{
  "arch": "tc_resnet",
  "model": "self-supervised audio encoder (BEST-RQ)",
  "dataset": "synthesised sound scenes: up to three everyday sounds over a background",
  "train_examples": 26041,
  "n_mels": 40,
  "hop_length": 160,
  "input": "mfcc",
  "win_length": 400,
  "codebook_size": 1024,
  "mask_prob": 0.08,
  "norm": "batchnorm",
  "hidden_act": "relu",
  "drop_path": 0.1,
  "depths": [2, 4, 4],
  "kernel_size": 5,
  "stem": "single",
  "widths": [96, 144, 208],
  "init": "trunc_normal_002",
  "residual_init": "scaled_by_depth",
  "optimizer": "soap",
  "beta2": 0.99,
  "learning_rate": 0.0027,
  "beta1": 0.95,
  "shampoo_beta": 0.99,
  "eps": 1e-08,
  "precondition_frequency": 50,
  "max_precond_dim": 1536,
  "merge_dims": true,
  "one_sided": false,
  "adamw_lr_other_params": 0.0007,
  "ema_decay": 0.999,
  "max_steps": 5500,
  "batch_size": 64,
  "epochs": 13.5,
  "lr_schedule": "cosine",
  "final_lr_fraction": 0,
  "warmup_steps": 1100,
  "weight_decay": 0.2,
  "adamw_weight_decay_other_params": 0
}
Rows from block 3 of a small self-supervised audio encoder (BEST-RQ), named by matrix and row number. Rows with one number belong to one channel. Each number is 128 + 24 x the weight over its row's rms, rounded and kept within 0 to 255. All counts start at 0. Numbers have three digits each. After the name is the row's rms in percent of the matrix's.
After each channel's rows are labels from the 100 clips, of 14976, where the channel reaches its highest value: "loudest band" is the band of the loudest frequency at the time of the peak. Only what is clearly more common there than usual is listed. The data: synthesised sound scenes: up to three everyday sounds over a background.
# convs0: first width-5 conv (model.blocks.3.convs.0.weight, 144x144x5, each kernel summed), inputs 0-47
# convs1: second width-5 conv (model.blocks.3.convs.1.weight, 144x144x5, transposed, each kernel summed), outputs 0-47

convs0.60 117:163106098132109130134125140133156120093109126123142131138126190136083149125110180132160106137092115120134143111158100181110094114132113118148113
convs1.60 120:155132155123132119155123125155096111130111148120168123117163093143117122151145137136122141097126146117148122147088117093114119139128134124114125
loudest band: 500 to 1000 Hz; 1000 to 2000 Hz

convs0.35 113:145111067092127136135101119103111109168138142110161158083128100143141116160104104163150111122120107133094140125137107116109142117141081150107125
convs1.35 142:123127104092127133139128146124131118140131107136127111138074154102117115132111129101126119108128093124139169087124150107137250133093135109143099
loudest band: 500 to 1000 Hz

convs0.100 097:154131159145097124115097148089176149115119150152107101169131134095103097143118135129160112155145141125122155122118153131093203141091074155109169
convs1.100 093:112095127115133144135131140140144084115145140072117108164122135119126123151175147125140116160112082135135111120141114171163120106158119075147115
loudest band: 500 to 1000 Hz

convs0.57 099:108106141107144129114119100126108139144116102174128066136151172167111148134126104134145144117118133145164118146114090106134134126123161122093099
convs1.57 082:154138117113121136102162175135140080163138121116104167142097129138148091120113099102128138128166110125118145151120140156188148137128071105133163
loudest band: 500 to 1000 Hz

convs0.56 101:117177172136110143127109174147107156135127111102097156094102156109095130052114118140144104125086149146161102115116121119102114128127126139150109
convs1.56 110:120094032089192120116123146108122117143141141141140151165156087119145068154082166095144178109126093111093135104141124128157166124098123120143150
loudest band: 500 to 1000 Hz

convs0.101 093:155152123119130132100103140119107139144112084180116115133099116081135150127090168121121157110102085098106079148134122129087117097119091094098121
convs1.101 101:126118108132144140142133132141122106065141173123114146100117136176108165072116122145159102153131157122130142088143121130137138144096135102115123
loudest band: 1000 to 2000 Hz

convs0.72 089:168116106134086140103090129130133134138130112127123130162148131130122130087099142108130139142168112131136092137107182176119120131111112133137116
convs1.72 099:137142119096143144147135136128106127129174093153140124142122128134150125096135206154101176096143087119111127122158087139137159120123113107179092
loudest band: 1000 to 2000 Hz; 500 to 1000 Hz

convs0.80 097:130139137096171117113087110178155144119104108134180112127140142111122126095132157151128152121107144156142115142106123156089128146103150093100082
convs1.80 080:133092141105084130117151164114129128089126142092104113097099177133200128144095125125137149146111134093098132097180126127156129102149156146127148
loudest band: 500 to 1000 Hz; 4000 to 8000 Hz

convs0.37 092:130109085114127145102103122130142093088146094098136147103104180103100156083120179176132143119105087113141095132128135141140062105112123125149147
convs1.37 105:153136152146144115167126113120092167174112172135136131142168134140145108141129119124133126102154150173157100106140146174093079149099115114109108
loudest band: 1000 to 2000 Hz

convs0.5 096:094114065187136141105098124150130135092137135116074130107146158137125139126108154122123076102117125143131120157112141135130115158117134123099105
convs1.5 099:132145125160113155110126133116169105154134085087158147150114144142134147129090081126102153119152155109093196129120101154118135120118124118196071
loudest band: 500 to 1000 Hz

convs0.26 084:139128150125129133089077167154118099149139091119112156126129142141124074105127158133120099092102123146159094146175114134130123136101092108070165
convs1.26 089:149125119173138115147159117103108154112179141184119141145123160148094121162144108186161108177152119123133107129114162114114109095161131117140146
loudest band: 1000 to 2000 Hz; 250 to 500 Hz

convs0.119 122:128127174113158134126152104095093158114163144143130141119085189145132097128144129147140132140098129148157136111091124121135174100123127143103127
convs1.119 103:146142144148069118126101108076097119126136132079134156130095080119159152136091130112175137058145117137137144167093128108131121096107155105160126
loudest band: 500 to 1000 Hz

convs0.17 092:148138149150083120124145147110117089149109149167141133131134212105136126132160104129140148132092117154142129128088114144107108140104132091085142
convs1.17 093:111129136172099103110087127116116128109118120123153096117145118167132132141088140155061108143114134105127148132138111096124133131154083080133120
loudest band: 4000 to 8000 Hz

convs0.13 102:146104110151140161143109132116136149136097145168134121132146141155125100116132083071121134093128118129109121161090146167173142121151109105095152
convs1.13 082:089139149141131143110131123189110103112130147143138125172124108103142125150158155167116116125132067145132144083116127111134159111111082168143108
loudest band: 500 to 1000 Hz

convs0.96 109:123162149129110121118102074098147165091117127105090115131142170136170139123103126168119136114136107156106167136119152147147138121115129115136128
convs1.96 091:114169172159111147132114156126132112121108121160171119140126124155152178128120095138122136157115109133104111126144162106080099123150148141116197
loudest band: 500 to 1000 Hz

convs0.111 090:145093167149148154098141144128121162095153126130113145104128166148149142149128133135155098149100163135118158162123090119114118127098118103099116
convs1.111 074:102112151172118164124145147135108164152161090117093151106114088115118135143141101124108182148160130129140134135125122102110108104159133104147134
loudest band: 1000 to 2000 Hz

convs0.136 094:121098131123155141114101148145137128158125137132155132157131062128079096111150161113142153127157138138159144138081081148093130158082138120102068
convs1.136 096:119115161162126086167111124113110092159156099142160156130063145128142087125104135112140118152105106137088102104125151118159129105108156151164106
loudest band: 500 to 1000 Hz

convs0.107 109:072122154105150116118119166154096116122108158093122129137123135124130120169108149125144152152106144127075141165168139138144127199139144096099125
convs1.107 082:135130092172109180130118129135129157090139147125107102124148085096178142106118115066151105110088141173124129104120123158119113125148116124126099
loudest band: 1000 to 2000 Hz

convs0.94 111:139120103088129109130101125156117107130105122118120112135089136104119131071140221130075133120110132138163145132092124097160088105126114130132074
convs1.94 138:141146141112168140169143142091152155127108128111114116121153157113127132131085132114220150105127096108120113103158100119107116123134139089156119
loudest band: 500 to 1000 Hz

convs0.48 080:173113130121149142104079125146151124111133127143109114105167097122114151101112145105127114160127099140118109103134141145094114122115134150121141
convs1.48 096:153106112136093139144174148117105158149111125157135165128086132159105122103139136084144143089127090106099105134110109089161128126131106157180124
loudest band: 500 to 1000 Hz

convs0.91 099:112095099138153120142119137137139147111095083151145144159115122135098150127074099139141095126133067148105098123114129096126140104131104138149125
convs1.91 092:116135124136096128127133138176150126087107111133137123116120136151128148110152114110149166123063089101130177138132105133145186131141169109131117
loudest band: 1000 to 2000 Hz; 500 to 1000 Hz

convs0.106 090:145153119145112123106100159159135128092120122139094144158145114121087167090142175115109131084108144151120110097143111119114122119098113147119074
convs1.106 101:113146153151132102148120127122072112080180121149125157152178118150142117164111105118129116126135127113136103130132134149107120148132135157147159
loudest band: 500 to 1000 Hz; 1000 to 2000 Hz

convs0.62 105:124151106141117126099096147126118139120180114129096126126140134127116120098132206147140124158100115128145065149115117107117101124117104128110126
convs1.62 111:177157133198176124097171102158124093124101156156143134152141160181127144135118133128118153089115122102142170112129122111157162131154137144116114
loudest band: 500 to 1000 Hz

convs0.103 096:134107145090141132117086174112085155129162144113152137108154119107102121137145108092139117126103168124158122147107157073141120123128104131069087
convs1.103 090:107125126141076126110128092149142120141091154098193124168114122139099131084128108111138111149121161155106146108142139145144143112160131145161135
loudest band: 4000 to 8000 Hz

convs0.31 090:143118132149142074097117127081116161121157140140137119124113150137116173056133127092135095099104117096165116142170120133109103114100139089110067
convs1.31 091:143125138139155157166098141110085154131076132153098110146147111103130136176080128128111136152118130154141138156174141162160125101100078122154130
loudest band: 500 to 1000 Hz

convs0.81 114:141145094126098123111074169132142129141117097126112122109112159122091178075108161115129100086142136121104092125128132113089112130112126129136091
convs1.81 138:186085134141153143132141103138117134134147120142153111130132158136131155140146198166130201118127137127124150141151133134143085138128104122154130
loudest band: 1000 to 2000 Hz

convs0.104 102:125120129109121138123167123134172122102122097148124148133120094095109169144146166144138146123068150080154107106116160157127035100123113140132116
convs1.104 107:159142107141116149103082168125143116139140177083087128127139145099165115096115151151122108145103137175134063136109105137132080136102146104131105
loudest band: 500 to 1000 Hz

convs0.28 097:139099135130176086113082113129155140123126135154134127132157138127105125101090109088119084126076135162102164096122066109142076123096148105102139
convs1.28 097:136126142149118147158157114143094109108149114110136128134100118122131144081133161148110141151189113139129165114113141160152113124128145162213139
loudest band: 500 to 1000 Hz

convs0.33 095:116159159135122119162122152096116142144142092134115115129112127115119062177149151126079082123122136134114124128126129146073175138125132152187086
convs1.33 097:079151113114117095112143110135112161138134095124141135145103140141158116111124133146126161150160137117099134123144133105174090131119088127139156
loudest band: 500 to 1000 Hz

convs0.63 095:117127156110043122166120141156109125133134120149106101122118120124102124123123116142129115110100150178114112130083107095114094098124169131134146
convs1.63 093:125124131098133122102144110180122129117145106147134167141120104125145120124125107159109131131125171106098170121178162154110146144130107105127172
loudest band: 500 to 1000 Hz

convs0.71 113:141174116139124096086092103153122117115110113113132108132124134138156136112098196141141122108124100092117098146142066121129119134127176149165101
convs1.71 112:162136155177067144165087139120125123126136158130121113101166122140094120092114135125114083165144139149169105111129172177110117095145124111159166
loudest band: 500 to 1000 Hz

convs0.32 100:110140140122115136142112122129080147124104098163174153088114132178068155135122154129152137141124129126081168158125110109114093114097127127112111
convs1.32 091:144161143142119105080130140142183104129136159154101075147121123116186145120114138113145124089143097163129140139120112124115179137125113131157140
loudest band: 500 to 1000 Hz

convs0.69 100:149123114091125138110125102116118118124104130149138175122136150157100112115124177101137125120117127137167127121174102184118118134130137117119125
convs1.69 098:112128149134120104121114123115108109123119073129129100175149108061134163111149107114124144106109144138105146080129113117068140120093089142130150
loudest band: 1000 to 2000 Hz

convs0.77 089:107158102149111075123147113135118133127137122146116117156115115113138143105109160134142122152112142163142114094133158149147093111147126154142152
convs1.77 089:114141161115148131151143121177113099156130107153162146133138144113161143109153146103117114118162149098099133132148126130144132123127144086152138
loudest band: 1000 to 2000 Hz

convs0.65 088:139129128111078111124119142110124072137158128097104110134115112143135108129098169132118130138138137178118070155157128092157123120144196103173139
convs1.65 093:140091087094143156141160149124119116161116121104117139149095145100121129155159118102167114129156116093117141128130147166087108170132093123094142
loudest band: 500 to 1000 Hz

convs0.115 083:148145142088126097094101097178082164090085159150157145114114173093159132085091160167116173132114111122108129173131126107102110144117134123101119
convs1.115 088:137112154165101172140115125140103113093118126123111144117129159149186116098118150124140148131091159136147168111125179149105114116101084145135158
loudest band: 1000 to 2000 Hz

convs0.6 106:154106106172128141130150109088137098145120162162133138114175114127114124118075140142135113107139141164142175104176163135079149130143115141143143
convs1.6 111:110066100114138131121106144131147140118129113118116164111108116142136073173091129130154128128161092104148132141119117152127138111082106089143091
loudest band: 500 to 1000 Hz

convs0.53 113:094119117177146112105123068098115115124120132131108128119143141124090108112146135095099111122128118149108134123153167131128161090101130111101184
convs1.53 122:136157122121121141109108165130137122122119120100137138136091102176105093142087089116143134125136122139108115097139087104152092115106123150120160
loudest band: 500 to 1000 Hz

convs0.117 091:156146137133073125143112129134105157140143138129119135159099126129078140106117100187144143090110143107148126116131066110082119136097213136111118
convs1.117 099:079140149172115122134142142162126103129129115115122145143156085130145138150121177115106112138110102083126123128161156115105101133113106126146117
loudest band: 500 to 1000 Hz

convs0.30 082:113153152123140085090075102108098112133169137155095099071145110089159149094138126157140145099103112124101091136137104128146122119134134128138121
convs1.30 093:152112106168160164152156165120101168113107119125162120154115142137136122105076120127120143133119099113144138110158173164147111124114080107181159
loudest band: 500 to 1000 Hz

convs0.128 120:140129155143094122119157136117127126109093170123157123148125130138151123113168111126143126088144130100131100130100112133160113117160123112041135
convs1.128 084:156133085131140147108162111074109110186170084156132086126169129142140129112134151133104144140139166132115130147144122130152101110104117169120167
loudest band: 2000 to 4000 Hz

convs0.67 087:142146146175151129136140173102100105099114096129141120118122167099076118153127091165140138113114090082109137114136134127106107100103154182136108
convs1.67 094:117129122178095143092127106119116090141143126125143129111140125137088164102130140107109108099096113138172120171127133144160128147134073136130138
loudest band: 500 to 1000 Hz

convs0.12 093:140144117134132111137147113093100138113126107143145129129092169078084135132090123149124080141083120129158116112127112122120127142132127125176106
convs1.12 104:148134141150104130151170155172100145111139120149130133106152103128158130107148157131082128153085188100094155145165143160137141133125138129106112
loudest band: 500 to 1000 Hz

convs0.29 119:163141158100106137105127109109103130151172132101117118148149100132140179057141158141117145115134118121087082124137155154125080118086132129112125
convs1.29 093:089143140140101148121132153119141096113105144138132126109112144117115110147125132157144124170108125117176120149138107131139133095124138134147150
loudest band: 1000 to 2000 Hz

convs0.75 092:099141153099115124096151128086110137090110148119106137091111134092080120108145116144104148134072155130137121140152140134127131122122148094104144
convs1.75 089:100095150150079144121108126152107123131132122111095128131137109137132146137100084115099145154129147136152124125130149128123156121181153106121091
loudest band: 4000 to 8000 Hz

convs0.142 100:143131168102143141150105131132119141097135158107130142121120127093136115117121145112150117136120136160129109138150129125111083115119140127124161
convs1.142 097:140125099126096132114132112138164128138112122153120118131103129159100143169150144149140190121144113124121133116108158110089149136125169134088097
loudest band: 1000 to 2000 Hz

convs0.52 141:168099111087113131125130167111128148114141088137111125122150135134089157109096188133126128131128142088144122087134128125078122116102129120153089
convs1.52 153:140095138136161105140115110110095109114142170106116121089128153112149124124111092131142110117102131154134138141109148147162117121152151090097111
loudest band: 500 to 1000 Hz

convs0.79 112:150108150106138148113120146104130120131128096127096124120105154113151149185115146143174171110125126145088143111154110128114047138106151105169155
convs1.79 107:142181134167091160147154132191130125132166127118111136097125131115143167115137080131100112127172162111114142189095123123128139103161119117069180
loudest band: 500 to 1000 Hz

convs0.68 102:161104182161083155094130159130131131129175156115132104103155105129119100080093162112130133136109163140177136113091116128106117147101114129085112
convs1.68 100:097097096123160121132140130120166129122072098181122136160119159137143115166137102123160119114118085110094111142171120122123116104152110091153102
loudest band: 4000 to 8000 Hz

convs0.51 105:108144104096109134163133140091119121125140118138119139102150125110143135112161077127149120118091143107106090100153119130120112114126144106091101
convs1.51 088:145123129090137197095114114122141108185143130144169125136126084156089154115135151143124167146152120123139131094133139161150132141114111112163103
loudest band: 4000 to 8000 Hz

convs0.118 098:120108130159135133134136140112153164131156190128127124112104172104156158146118111120146171101097142105133112124148114161148144163129150140110163
convs1.118 081:129131137112174099128090131115145102121106111129128130162152098152167112130169145113115116143167118130100161166116166065115102146107120112111121
loudest band: 4000 to 8000 Hz